Weights of a small image captioner: 11.4M parameters, encoder activation swiglu.
Rows from block 4 of the text decoder of a small image captioner, named by matrix and row number. Rows with one number belong to one neuron. Each number is 200 + 40 x the weight over its row's rms, rounded and kept within 0 to 999. All counts start at 0. After the name is the row's rms in percent of the matrix's.
After each neuron's rows are labels from the 100 texts, of 14848, where the neuron reaches its largest size: "tokens" is the input token at the peak. Only what is clearly more common there than usual is listed. The data: patchworks of several textures.
# gate: MLP gate (decoder.blocks.4.mlp.gate.weight, 512x192), inputs 96-143
# fc1: MLP up (decoder.blocks.4.mlp.fc1.weight, 512x192), inputs 96-143
# fc2: MLP down (decoder.blocks.4.mlp.fc2.weight, 192x512, transposed), outputs 96-143

gate.141,117,170,196,174,136,227,227,143,237,207,140,182,265,212,192,167,191,228,149,132,186,189,278,143,193,179,217,223,230,158,225,169,200,194,199,288,164,118,213,217,160,189,207,242,154,234,189,178,276
fc1.141,124,127,206,233,208,195,242,220,210,159,138,202,249,210,203,136,193,182,246,142,209,192,162,124,151,268,189,201,204,204,283,160,229,137,205,216,188,187,199,111,257,143,282,268,155,221,212,165,188
fc2.141,113,224,201,145,166,171,167,274,225,156,223,208,245,236,218,191,184,268,202,165,197,215,200,117,119,225,194,237,253,171,196,186,247,178,172,100,187,229,179,194,207,248,172,183,227,187,191,223,174
tokens: "<end>"; ","

gate.389,083,159,248,174,192,191,213,171,208,251,219,219,240,181,223,95,188,175,151,224,176,194,215,180,185,263,248,277,218,211,306,225,187,282,277,169,153,181,181,175,179,231,146,284,182,272,193,164,187
fc1.389,083,248,169,236,263,242,184,166,200,257,182,220,200,289,282,244,135,207,140,236,202,158,162,230,183,198,244,254,183,180,250,264,190,95,241,153,195,252,187,225,165,132,176,112,247,207,224,239,208
fc2.389,080,197,235,211,242,279,184,193,154,175,188,181,182,243,254,171,178,213,231,280,203,231,241,189,176,221,169,206,205,188,124,224,171,205,175,261,194,160,255,207,290,218,179,178,196,167,219,273,248
tokens: "<end>"; "and"

gate.240,115,177,149,190,238,212,182,197,151,151,189,228,163,154,248,266,299,231,171,213,243,187,282,203,281,135,277,263,211,174,213,228,215,244,268,229,216,245,199,222,182,167,116,221,89,173,275,118,199
fc1.240,118,146,220,234,200,153,216,157,216,220,238,221,195,258,222,173,117,127,176,231,174,207,195,239,130,223,241,145,161,154,232,196,229,148,159,161,153,207,213,163,308,226,240,171,258,189,155,264,170
fc2.240,120,143,204,166,235,213,227,136,295,162,186,223,232,157,197,215,212,176,140,222,141,194,203,160,182,159,224,221,242,184,201,260,174,208,225,233,220,204,164,199,188,223,262,198,179,196,236,157,191
tokens: "<end>"; "and"

gate.196,096,188,273,210,224,201,216,246,223,293,280,259,140,183,239,180,187,249,201,135,121,205,182,182,220,204,161,182,191,174,240,166,157,152,245,250,218,226,215,220,191,192,233,185,240,190,217,176,239
fc1.196,096,181,201,210,192,263,200,161,251,214,197,181,226,102,136,179,218,206,234,248,158,192,209,246,169,203,209,212,230,231,229,150,168,236,164,212,197,218,154,193,214,227,154,244,154,252,194,212,233
fc2.196,085,252,217,244,248,184,209,213,255,197,200,180,221,175,167,230,125,216,188,170,222,163,169,209,166,160,198,203,194,215,162,236,196,176,181,181,192,229,202,199,234,233,213,216,188,179,159,213,197
tokens: "<end>"; "and"; "camouflage"

gate.135,087,133,135,168,259,168,165,179,190,249,200,170,87,173,259,254,225,182,197,192,178,183,181,206,206,170,248,250,143,218,259,227,177,189,243,236,252,174,210,246,246,211,192,217,232,189,139,130,143
fc1.135,096,260,160,181,232,196,217,225,216,237,139,144,200,291,242,193,144,194,220,189,203,251,210,170,195,227,276,189,197,144,208,188,245,159,231,159,186,267,236,195,170,193,211,244,240,144,227,152,205
fc2.135,088,189,220,176,194,173,227,143,219,158,194,201,212,219,177,219,173,179,183,203,202,196,212,194,251,162,206,212,217,204,217,280,209,191,212,132,192,176,191,197,176,135,187,218,255,160,158,199,235
tokens: "and"; "<end>"

gate.92,105,237,171,204,191,124,197,132,236,200,214,174,149,146,215,210,231,188,146,235,238,138,200,134,227,234,110,201,179,209,170,177,183,227,252,188,208,130,170,181,199,205,170,190,224,234,148,229,198
fc1.92,102,210,187,186,188,194,204,169,165,191,221,243,257,243,193,178,179,165,178,248,201,169,259,234,223,132,304,219,224,269,215,260,152,178,162,133,195,268,230,220,216,182,200,138,245,171,233,330,154
fc2.92,104,246,146,202,199,126,253,149,191,184,195,175,205,241,223,201,47,158,180,187,192,180,182,270,170,196,215,196,192,96,211,210,206,175,137,191,129,230,228,226,186,170,169,176,227,177,170,207,180
tokens: "<end>"; "and"

gate.319,102,221,246,235,212,213,212,165,257,206,255,208,209,185,163,197,209,308,136,209,150,206,224,177,152,277,238,202,174,167,288,241,245,236,233,145,125,215,194,252,189,182,233,144,250,203,157,212,128
fc1.319,092,152,199,253,219,182,185,214,94,185,206,211,229,160,253,245,210,155,274,169,129,191,282,192,205,202,266,158,207,163,183,204,206,203,184,141,235,196,214,176,182,189,145,138,304,227,155,241,186
fc2.319,102,258,165,247,202,245,177,282,252,222,204,202,250,185,199,178,161,226,179,233,147,242,120,285,179,162,162,217,266,272,176,210,181,161,216,338,223,147,245,187,212,142,163,256,234,227,193,186,192
tokens: "<end>"; "and"

gate.97,098,237,245,193,226,134,213,189,263,196,189,175,199,203,166,210,222,205,206,224,148,240,204,192,189,231,197,199,236,202,276,202,125,226,214,194,253,163,242,173,202,237,205,239,251,247,223,175,231
fc1.97,095,236,207,207,217,165,249,167,255,253,176,249,129,160,162,155,204,223,215,287,225,262,124,184,250,231,199,133,255,244,243,250,137,227,244,161,155,208,138,163,193,162,217,266,228,245,181,176,208
fc2.97,084,208,160,188,237,191,231,258,274,203,178,170,227,264,253,222,171,211,194,200,192,99,153,239,181,188,170,206,188,203,264,217,221,255,199,244,170,234,221,139,240,207,267,180,250,190,181,224,187
tokens: "<end>"; "and"

gate.349,102,190,241,208,216,280,212,181,183,183,234,286,270,190,188,193,164,218,139,129,177,239,186,194,168,138,252,216,303,159,172,163,153,244,261,176,140,239,226,276,185,230,191,220,191,180,163,138,235
fc1.349,103,233,198,243,206,193,141,227,108,244,198,179,161,177,211,222,205,231,191,209,244,171,236,225,264,273,194,301,183,199,148,198,208,139,185,198,210,283,187,186,238,166,190,238,234,212,264,289,154
fc2.349,105,228,185,226,217,187,202,186,192,186,178,232,132,244,208,161,107,149,234,167,203,326,181,191,213,170,208,211,192,227,216,206,214,172,233,281,212,220,178,216,186,118,146,252,226,177,182,240,158
tokens: "and"